A small self-supervised image encoder, trained from scratch.
Model: 48-pixel images, norm batchnorm, widths [48, 96, 192].
Data: trained on fractals drawn by 1,000 iterated function systems, in grey, 295000 training examples, 5.2 epochs.
Rows from block 12 of a small self-supervised image encoder, named by matrix and row number. Rows with one number belong to one channel. Each number is 128 + 32 x the weight over its row's rms, rounded and kept within 0 to 255. All counts start at 0.
After each channel's rows are labels from the 100 images, of 14976, where the channel reaches its highest value: "responds to" is what is common among them; "place" is the part of the image that holds the peak. Only what is clearly more common there than usual is listed. The data: fractals drawn by 1,000 iterated function systems, in grey.
# convs0: first 3x3 conv (model.blocks.12.convs.0.weight, 192x192x3x3, each kernel summed), inputs 96-191
# convs1: second 3x3 conv (model.blocks.12.convs.1.weight, 192x192x3x3, transposed, each kernel summed), outputs 96-191

convs0.87 [144  91 109 144 133 126 168 125 109 122 126 123 100 167 133  85 107 115 134 111 148 145 137 128  27 145 172 135 166 162 115 168  61 142 180 123 155 113 157  95  94 151 125 122 169  95 145 150 163  74 160 153  91 139 151 118 122 106 171 139  43 157 123  99 112 139 113 151 103 152 162   2 146 103  90 105 109 109  77 116 161 113 130 134 179  87 130 143  80 110 187 110 126 105 169 143]
convs1.87 [166 144 207 115  82 160 125 140 150 149 177 158 175 134 125 151 142 141 145 107 126 162 187 138  75 155 131 162  88 105 129  94 113 137  85 187 176 145 147 193 164 171 145 121 129 150 115 163 133 142 102 157 178 127 171 106 159 174  89 160 159 162 144 125 100 131 122 163  73 125 144 143 146 183 153 165 160 118  76 160 128 172 128 148  83 160 134 143 176 119 169 141 158 169 132 174]
responds to: two maps; sparse
place: centre

convs0.61 [136 141 115 129 100 160 133 107  71  86  69 109 124 153 113 117 106  56 123 136  93 124 132 111 113 112 186 120 141 140 164 113 119  86 162  80 134 115 111  90 191 133  67 136 136  63 126 127 135 124 169 164 131 154 133 173 163  78 122 124  94 124 148 107 124 109  76 122 114  57 120 121 141 121  88 110 147 133 113 103 168 119 153  95 109 181 108 134 157 139 118 103  66 172 202   6]
convs1.61 [145  84 138 178 115  91 133 167 127 121 104 128  60 117 115 185  81 175  87 119  81 140 135 124 133 119 110 104 106  90 114 126 133  90  85  78 134 146 155 121 116 146 120 169 175  26 106 121 141 128 106 143 104 164 136  72 131  54 193 143 182 123 153 106 120 127 116 114 132 180 122 178 161 164 122 144 134 136 156 163 116  86 180 112 164  84 120 106 122 209 120 112 175  84  77 144]
responds to: dense
place: centre; bottom centre

convs0.75 [155 141  97  58  93 127 121 163  85 107 118  91 121 127 134 190 133  97 133  76 168 151 159 139 138 166 109 130 129 136 124 100 131 162  35  94 154 148 149 125 152 154  85 156 174 109 177 153 142 142 159 138  79 119 148  90 131 140 164 158 143 156  79  53 128 121 112 160 121  39 161 115 124 152  88 139 159 170 135 147 155  95 190 121 144 133 128 137 103 125 154 109 174  77 146 129]
convs1.75 [131 100 124 137 195 118 134  67 160 115 119 116 149 145 174 133 117 100 140 130 122 136 120 144 117  80 144 175 139 102 141 115 124 141 184  74 100  88 116 111 169  63  89  95 101 182 100 127 108 157  92 143 122 122 112 104 122 167 163  50 179 133 185 124  66  67 137 133  54 136 141 181 134 156 178  68 134 145 137 105 140 104  95 144 102 153 116 138 116  92 139 134 124 153 141 161]
responds to: sparse; two maps; dark on light
place: top right

convs0.130 [120 148 156 113  79 122 154 125  99 105 104 132  97 163 116 181 125  76 134 127 150 156 153 116 110 163 114 185  72  64 144 133 134 103  48 128 165 151 169  85 155 159  90 120 155 129 106 171 147 105 114 137  83 148 128 114 137 170 155 144 163 167 117  69 117 130  87 178 144  77 187 145 143 146  96 142 162 153 119 151 119 103 157 148 108  98 150 138 104 143 143 130 195 115 111 162]
convs1.130 [122 153 103 110 185 163 123  66 125 171 125 108 142 127 180 163 145  74 165 100 120 145 191 109 157 109  97 163 143 155 103 137 158 137 168 115 140 112  46 122 135 111 147 106  82 169 158 155 173 183 160 147 105 124 144  92 151 147 110 115 121 151 147 174 115  71 187 144 175 122 146 167 150 141 140  94 129 145 110  59 211 128 126 207 155 164 168 145 164 135 153 133 129 145 170 137]
responds to: two maps; dark on light; sparse
place: middle right; centre

convs0.116 [117 129 122 143 133 127  96 124  78  92  97 138 127 166 120 161 128 138 176 169 129 181 135 123  78 183  76 176 147 140  96 158  95 146  64  93 170 164 170 118 121 172  97 109 182 156 147 176 185 121 123 115 114 127 160  99 134 178 149 145 160 176 116  73 106 135  97 181 102 103 178 126 129 115  96 121 122 126 133 170 133 123 133 136 125 124 122 156 115 122 137  97 115 116 143 126]
convs1.116 [123 122 136  66 155 145 196  93 134 167 146 155 153 134 119 117 154 160 174 118  94 156 161  91 112 160 139 196 103 128 176 149  64  92 129 133 140  88  74 129 114 153 133 126  79 186 128 129 162 114 116 187 201 169 180 110  91 186 162 120 134 150 138 146 105 150 117 129 125 140 113  81 166  58 122 137 168  95 106  66 154 108 161 167 152 149 123 145 189 150 201 149 109 133 147 130]
responds to: two maps
place: middle right; bottom right

convs0.134 [124 133  94 137  68 117 145 104  78  49 111 107 134 154 113 132 123  90 143 115 117 123 119 128 101 109 190 122 152 140 171  99 104  96 176 100 126 128 113 118 197 127  32 125 129  72 150 122 122 129 145 140 126 129 120 170 177 130 122 120  98 117 135  67 141  87 110 114  96  38 109 105 131 126 124 122 174 137 110  95 152 171 136 104  90 205 110 154 144 122 106 115  89 176 192  74]
convs1.134 [153  88 137 144 127 130 131 112 122 132  75 121 121 106 124 121 128 155 110 138  55 149 131  79 151 147 104 107 103  92  96 110 137  73  91  98 139 117 159  67  65 153 135 173 161   0  98 128 150 152 100 138 119 196 147  83 119  41 161 143 156 137 155 152 109 136 104 134 135 144 147 142 178 131 130 149 105 152 161 149  85  68 179 115 173  87 126 127 154 213 126 159 153  95  77 118]
responds to: dense
place: centre

convs0.140 [115 153  62 140  77 109 156 145 108  28 156 137 123 136  85 120 134 113 125 116 156 115 101  96  63 118 191 121 127 152 174  98  78 109 187 137 114 130 111 104 185 120  61 133 115 118 148 116 108 121 136 123 127 116 116 150 191 183 126 128 109 115 131  61 176  95 134 111 121  74 100  81 117 100 128 116 197 138 104 117 122 180 130 130  90 152 104 128 128 107 117 121 146 158 140 169]
convs1.140 [140  96  97 160 120 148 125 120 147 117 100 115 158 123 161 116 158 141 136 154  56 135 140 136 176 174  77 100 102  70 113 127 152  94  33 121 152 141 172 121 110 153 102 159 196  63 104 146 158 133 113 167 134 154 163 116  85  56 118 147 114 165 138 170  77 146 114 154 121 143 160 142 175 153 145 145 113 163 159 173 147  60 160  82 160 106 136 153 188 177 151 149 104 119 113  82]
responds to: dense
place: centre

convs0.24 [147 120 113 169 131 154 185 101  98 129 112 100 112 155 148 107  84 163 116 145  35 134 179  84 114 131 184 151 137 105 136 134 121  64   0 103 124 130 129 120 160 127 145 183 179 149 146 121  96  87 131 140 129 117 135 135  97 128 147 131 113 119 123 125  58 114 105 115  98 144 115  75 121  99 160 113 172 162  92 118 138  71 164 134 210 109 126 115 137 131 152  97 142  92 200 127]
convs1.24 [135  71 147 135 156 136 138  81  79 135  88  89 146 150  85  93 122 139 125 139  91  82 128 143 112  74 121  91 114  91 130  28 105 123 151  63  73  75 143 111  53  54 119  78 129 159  96  98  76 135  95 115  58 143 108 125 105 148 151  84 148 106 139 128  75 117 135 108  85  51  95 141 116 132 143 145 163 106 153 127  81 116 147  92  62 143 105 118 116  73 144 111 120 135 160 131]
responds to: sparse; two maps
place: bottom centre; bottom right

convs0.141 [148  44  77 119 140 152  68 123 119 103  98 173 156 131 178 166 133  69 131 148  83 154 126 124  93 154  47 126 117  91 102 115 121 116 116  78 158 159 148  63 117 145 137 127 147 109  87 155 150 222 125 156 128 172 145  95  89 126 156  96 138 164 128 110 111  94 196 168  93  78 176 130 157 141 160 116 105 136 145 173 164  52 160 170 171  93 154 128 148 135 120 109 128 114  99 129]
convs1.141 [112 157 122 123 105  29 117 120 109 124 111  83  55  94  97 135 101  95 100 139 139 106  92 127 132  94 159 117 154 127  84 124 124 109 124 139  92 129 113 123 119  99 109  71 124 156 106 101 128 106 117  86  72 113  82 105 107 120 135 105 125  89 106 106 121 152 118 120 142  68 125 138 102 140 132  87 107 110 112 109 101 105  67 123 122  78  80  80 110  70 113 106  90 106 126 140]
responds to: two maps; sparse
place: top centre

convs0.5 [114 164  80  42 134 140  65 119  89 108  86  87 110 139 166 122  58 107 101 177 158 133 105  82 107 156 139 132 161 168 103 122 116 126  89  84 145  96 173 122 109 152  93 112 162 141 114 143 174 128 125 128  99 132 148 156 131 153 137 128 156 147 139 116 116  85 130 148  95 110 140 162 136  58 102 150 115 124 107 177 167 159 107 184 131  96 124  85 108  78 140  69  89 115 174 140]
convs1.5 [139 120 148  97 161 157 196 170 160 139 200 135 173 129 121 122 141 194 140 125 107 181 150 100 123 139 133 198 116 128 144  32 129 133 176 166 149 154 164 162 140 156 161 113 118 115 140 136 139 147 126 135 162 157 183 115 135 156 147 142  82 118 145 132 146  23 106 140  96  90 139  78 137  92 209 151 153 111 175 102  85 132 137 156  26 158 124 146 143 130 154 184 148 149 107 131]
responds to: dark on light; sparse; two maps
place: centre

convs0.26 [133 116 109 109 103 155  58 116 107 113  87 130 126 161 177 141 154 128 168 124 144 175 141 115  95 179 118 173  85 136  97 114 124 121  87  78 175 128 175  86 100 167 108 115 159 157 180 180 180 121 131 132 111 138 163 145  53 173 158 120 135 187 102  90  97  96  86 186 105  83 193 136 136 135 126 147  92 117 145 153 140  63 147 152 142 110 142 161 140 143 147 135 126  99 117 102]
convs1.26 [155 153 147  91 225 103 155 116 170 132 155  96 160 123 151 206  96 124 143 157 129 133 146  98 152 105 167 142 202 135 111 139 134 163 163 114 127 126 133 148 146 131  88  97 119 169  99 115 118 118  85 151 136 147 132  81 161 155 212 127 131 107 176 139 129 140 168 108  73 139 120 155 142  99 174  74 114 109 148 105 212 112 129 131 129 175 105 121 120  60 163  81 108 127 170 138]
responds to: dark on light; sparse; two maps
place: top centre

convs0.79 [129 129 101 126  58 126 177  98  95 100  83 128 103 101 124 107 111  75 118  95 145 133 125 151  28 117 196 121 146 151 176 140  81 110 151  87 106  84  87  57 192 112 145 110 149  79 133 106 144  76 140 167  71 124 129 123 130  99 174 128  79 117 129 105 131 150 114 106 128 140 107  63 105 107  95  33 172 146 117  59 209  96 159  93 152 110 125 118 128 129 140  82 103 132 175  72]
convs1.79 [193 159 166 143  16 100 163 137 151 112 157 122  93 132 152 136  98 188  85 114 118 126 132 131  71 119  80 111 107 106 132 129 191 157 121 118 136 181 140 154 102 121 113 144 159 101 118 137 134 122 125 129 149 190 117 112 109 115 104 104 163 143 119 116  97 150 127 133 167 141 133 205 138 214 168 101 126 106 143 168 145 181 115 142 147  54 167  79 107 142 138 131 157 112 135 169]
responds to: five maps; dense
place: centre

convs0.109 [ 82  97 101  88 118 124 117 150 122 132 139 136 142 118  70 168 169 175 146  81 103 149 123 150 155 130 124 170 148 143 150  52  79 146  23 179 146 161 121 175 118 150 101 135 107 105 118 133 136 131  88  80 128 133 125  91 124  98 155 178 143 141 130 141  72  73 136 128 160  96 140 107 102 143 107 158 130 104 123 106 162  93 132 198  90 107  93 146 144 146 141 170 113 109 136  82]
convs1.109 [134 146 152 146  71 114  91 164 172  94 103  76 100 141 102 127 127  81 137 176 106  94  76 161  72 135 118  92 170 111 132 158  88 109 131  65 107 123 155 129 130 116 149 163 121  98 132 144 120 148 109 115 116  92  87 130 147 109 101 169 168 149 136 107 134 168  86 143  79  91 124 165 105  68  75 133 123 140  39 116 107 129 153  70 148 116  82 104  87 112 107  54  94 125 160  94]
responds to: dark on light; dense
place: top centre; centre

convs0.162 [145 123 149 136  83 144  97  73  66 109  29 103 112 134 148 203  91  84 111  94 113 130 166 143 162 147 120 122  70  80 151 127 144  95  29 122 142 159 124 170 165 134  84 143 145 110 118 142 132 124 144 145  68 159 133 139 120 115 170 122 139 147 113 104  95 134 110 145 161  97 154 137 133 189 138 147 146 147 114 123 159  80 176 139 146 128 164 107 113 115 130  93 127 109 142  83]
convs1.162 [129 134 120 131 177  79 127 127 149 135 120 114 128 128 121 126 109 120 124 118 116  82 125 132 168  59 100 108 152 151 155  77 109 181 171 120  87 148 105 124 147  49  78 137 123 124 122 125  93 139 113  84 126 143  90 102 121 135 125  51 187 127 163 127 116  69 129 109  28 146 110 174 105 108 174  76 114 129 118 122 171 138  95 157  60 140 135 138  93 100 116 135 159 145 174 177]
responds to: dark on light; sparse; two maps
place: top right; top centre

convs0.122 [132 113 120 135 136 155  99 139  68 102  99 124 147 115 108 181 142 115 155 101 103 174 125 159 166 145  78 168 151  90  89 112 117 117  51  84 147 141 130 119 145 143 140 154 123 114  28 139 172 105  52 128  96 166 151  92 123 151 149 136 149 146 133 155  84 117 173 143 123 108 154 132 124 157 158 198 116 151 127 127 170 100 144 230  51 120  96 149 135 126 130 126 110 107 153  60]
convs1.122 [138 132 150 149 133  86  89 166 164 120 126 124  77 118 139 162  99  82 101 127 151  88 116 144  69 113 141  97 179 185 173 139 137 153 200 143 134 156 153 144 159 136 111 139 166 124 222 132 118 121 210 101 144  62  93 165 155  95 130 116 169 123  81 110 177 113 120 126  81 137 131 150  96 116 139 130 115 135 125 167 193 119  96 132 150 111 201 107  81 128  56  90  96 111 148 153]
responds to: sparse; two maps
place: centre; top centre

convs0.101 [169 152 114 122 111 124 194 117  65 121 127 107 141  83 100 134 121 206 103 151  69 147 135  58 108 111 172 160 171 125 124 115  66 176 162 151 112  80 118 157 130 107 137 135 131 111 120 103 119  96 143 119 125 135 147 149 152 140 113 152 108  98  99  97  85 143  75 112 105 172 115  45 136  67 180  97 143 141  53 131 100 185 139 213 112 139  97 106 107 158 150 137 125  86 180 118]
convs1.101 [140  80 231  96 121 162  90 142  97 172 101 158 130 110 115 110 134  85 141 134 159 132 153 154 187 162 143 149 173 154 133 120  49 162 123 149 148 130 153 210 112 171 160 134 118 140 139 123 146 118 116 135  98 135 138 160 134 157 112 158 151 116 133 162 134 152  99 110  28 102 110  78 138  99  32 175 137 137  50 165 169 119 175 158 135 132 134 141 147 123 116 135 107 127 141 138]
responds to: two maps; sparse
place: centre

convs0.3 [137 134 133  98 100 133  88 138  94 167 172  27 133 125 118 133 105  89 122  96 108 157 136 146 124 148 121 126 116 121 129  91 135 113  57  90 154 153 127 138 172 151  81 151 143  90 148 142 129 164 137 163  77 189 149 133 135  88 134 109 149 155 138 157  84  35 138 149 123  78 155 177 171 142 163 118 138 138 115 123 169 142 147 133  79 118 145 134 123 138 144  90 127 124 154   6]
convs1.3 [121  83 135 160 112 115 121  72  94 133 101 135 146 116 144  99 128 149  97 123 100 143 137  39 171 129  97  96  85 116 146 115 123  78 118 125 131 126 135  43  61 124 165 145 156 111 127 133 124 144 147 102 173 143 128 108 145 108 133 150 150 144 129 128 154 101  83 151 112 161 147 139 129 111 129 109 132 118 158 143  39  81 102  75 186  74  87 105 128 148 146 135 155 113 107 155]
responds to: dense
place: middle right

convs0.182 [132 106 121 106  93 119 118 182 111 156 111 152 132 156 187 120 141  93 149 109  71 151 163 157 111 148 128 159 134 164 131 105 118 102  84 129 139 118  96  96 190 137 108 120 113 118 214 138 131 101 171 128  97 137 130 148  94  96 128 109 145 150  96 149 110 105  94 138 108 122 139 128 124 104 145 199 181 147 100  69 177  49 122 108 141 108 136 143 156 131 139 123 128 109 115  41]
convs1.182 [144 129 121 148 128 131  95 153 129 111 107 124  81 130 133 126  92 128  78 157 137 104 100  77 144  88 145  68 115 124  80 194 124 118 138  58 108 119 126 162 184  93  99 173 124 163 101 127  82  97 102 138 137 129  53 163  79  93 147 153 116 125 144 111  92 142 163 127  89 189 120 110 124 128 112 140 106 114 111 127  89 143 118  74 152 130 107  82  47 135 132  74 126 118 107 118]
responds to: two maps; sparse
place: middle left; bottom left

convs0.146 [159 135  65  92 115 193 106 194 130 101 157 138 151 159 108 138 110  67 141 139 144 142 175 102  36 163 162 132 106 154  88 113 101 140 131 124 161 114 147 123 115 159  97 130 113  74 166 153 138 137 128 168  70 137 164 128 122  49 185  88 116 163 123  81 123 111 103 159  96 100 171  86 158 138  91 134 155 169 141 124 112 106 158 148 148 129 110 143 115 128 179 133 132 121 116 120]
convs1.146 [109 108 142 148 178 153 146 177 142 156 123 153 141 142 148 190 148 153 147 152 153 132 156 145 199 148 128 119 148 124 129 134 182 164 122 151 147 164 162 171 203 152 121  98 193 178 143 127 139 154 152 160 161  94 156 120 123 166 226 123 149 133 146 116 100 101 156 138  86 171 137 188 141 128 135 107 160 147 193 174 195  83 102 141 114 143 178 150 140  99 141  83 159 138 150 179]
responds to: dense
place: centre; bottom centre

convs0.51 [160 131 145 130  75 134 121  75 134 134  86  97 135 137 131 195 138  95 109  72  98 164 128 151 173 149 107 174  38  72 142 112 138 108  46 116 156 166 111 124 155 143  96 172 117 117  73 158 125 108 126 157  95 153 146 130 118 104 156 127 159 159  97 117  56 111  93 157 164 120 173 146 134 173 157 135 145 117 152 117 122  51 184 171 135 105 153 135 110 173 149 138 154 137  93 135]
convs1.51 [ 90 140 120 136 124  72 147 124 122 125 116 128 119 129 114 129  96 156  95 134 129  93 154  87 196  70 116 112 185 158 155 141 102 166 120 117  88 119  67 116 122  69  94  95  92  94 115 131  94 117  82  86  60  95  92 134 123  91 141 105 202 112 129 108 168 113 162 123  89 135 112 160  83  87 115  82 100 125  80  88 164 172  69 107 117  91 152 102  91  91 102  92 137  93 207 148]
responds to: dark on light
place: bottom centre; top centre

convs0.164 [134 140 110 101 135 151  95 105  60  96  87 106 157 157 154 186 128  84 141 121 140 142 163 140  98 157  84 120 176  67 106 104 118 109  50 114 142 126 142 129 160 140 118 151 120 104  92 139 150  86 105 130  51 161 135  90 131 134 167 128 133 145 133 113 136 117 140 144 105 135 151 129 126 152 135 170 120 181 107 136 204  97 137 199  96 102 120 132  81 106 142 111 109  80 180 108]
convs1.164 [ 99 159 104 102 151 133 115 163 148 119 135 128 106 121 151 142 136  76 138 186 162 126 136 186 100 111 114 118 182 152 180 160 192 197 233 144 112 135 170 122 137 105 131 136 180 127 225 134 130 136 170  88 168  85 121 178 142 154 133 107 137 116  66 109 168 100 163 147 166 108 127 163 101 143 134 138 163 126 153 206 219 106  54 188 149 136 158 133  75  80 113 100 125 126 153 130]
responds to: two maps; sparse
place: centre

convs0.60 [118 105 149 115 144 122 159 149  95 161 138 132 136 105 157 118 112  91 121 137 118 148 133  81 115 141 133 147 119  95 110 133 152 119  59  60 140 134 139  63 135 149 122 131 121 110  18 133 154 142  97 116  27 156 123  72 129 164 123 125 120 143 173 143 136 132 141 139 136  95 139 148 115  96 177 173 169 135  87 137 162 124 110 166  89  63 150 116 131  87 114  97 179  90 158 118]
convs1.60 [152 147  60 145 206  96  72 166 122 119 131 110 117 113 197  81 137  53 113 138 105 124 160 175  25 121 128 123 146 115 152 128 156  73 137 199 151 168 134  99 190 146 140 170 192 149 166 152 137 131 157 129 167  96 112 112 166 124  80 117  52 134  96 136 118 131 168 154 133 163 157 120 112 183 147 113 146 118 112 116 171  87 111 166 191 123 134 129 110 104 131 127  94 117 109 113]
responds to: two maps; sparse
place: centre

convs0.170 [134 129 129 147  24 124 194 129 105  61 143 130 119 135  96 113 130 134 108 116  87 146 131  83  72 138 209 147 125 120 157 132  62 135 120  53 144 157 165  16 156 148  73 150 190 147 169 135 113  85 148 158  71 149 142 157 134 218 182 141 103 136 131  56 133 109 134 136 151  99 135 116 148 133 130 108 213 153 123 147 131  78 141 118 114 119 120 125 105 130 126 105 144 143 161 103]
convs1.170 [123 121 142 137 147 169  84  85 156 131  86 108 164 130 142 103 136  87 106 142  82 176 112 176 156 133 112 104 163  76 143 120 140 169  72  88 130 127 164 108 147 138  92 108 161 135  36 127 138 103  88 210 113 168 176 168  84  71 112  67 113 122 127 158  74 162 133 133 186 138 140 186 175 148 109 108  76 152 122 138 136  71 174 116 140  95 129 132 174 192 148 141 119 119 106  74]
responds to: dark on light; dense
place: centre

convs0.113 [120 155 124  51 165 180  96 142 110 136 107 120 128 140 185 187 128  63 128 153  93 121 177 105  59 153 144  78 155  62 136 121 123 139  89 166 137 118  99 142 100 128 114  70  61 137 102 144 151 155 128 124 113 131 150 160  84 111 119 151 152 150  88 138  66  94 161 157 123 144 157 145 130 134 176 173  83 125 116 124 192  83 121 159 114 114 166 124  86  97 119 129 135 116 215 102]
convs1.113 [ 96 104 100 117 122  57 109 131 134 106 116  88  84 120  92 110  75 118  82 146 122  87  76 100 141  95 111  97 117 122 114 148 114 112 123 107  79 125 132 125  92  86 102 130 126 112  93 113 129 128 110  86  72  69  79 146 110  94 125 104 121  96  76  75 144  94 103 123 114 121 109  97  92 127 105 124 118 107 106 122  92 139  89 108 116 112 132  85  48  95  39  85 103  89  59 103]
responds to: dense
place: middle left

convs0.71 [145 117 128 143 137 149 110 155  83 106 129 130 179  75 106 184 144 143 136 104  66 136 129 163 100 127 145 145 126 148 160 123 105 131  99 103 128 103 144 113 137 117 129 169 128  86 148 124 150 115  86 108 132 116 128 132  87 111 101 205 178 127  62 113  89 173 121 131  84 121 142 119 116  98 138 196 133 174  90 128 172 100 149 175  83 115 116 129 141 185 129 161 109 109 176  67]
convs1.71 [ 66 119 167  62 121 108 106 121  85 138 110  98  79 106 127 110 102  86 107 144 172  97 150  84 161 131 126  87 169 180 120 186  40 149 154 138 115 113 122  97 106 136 107 119 146 197 154 115 154  73 150 115  90 132 126 116 111 154 103  91 105 115  94 136 158 149 113 101  92 157  90  69  97  51  95 130 103 119  83 151 168 123  81 158 208  97 118  98  88 104 115 119 122  85 163 125]
responds to: two maps; sparse
place: centre; middle right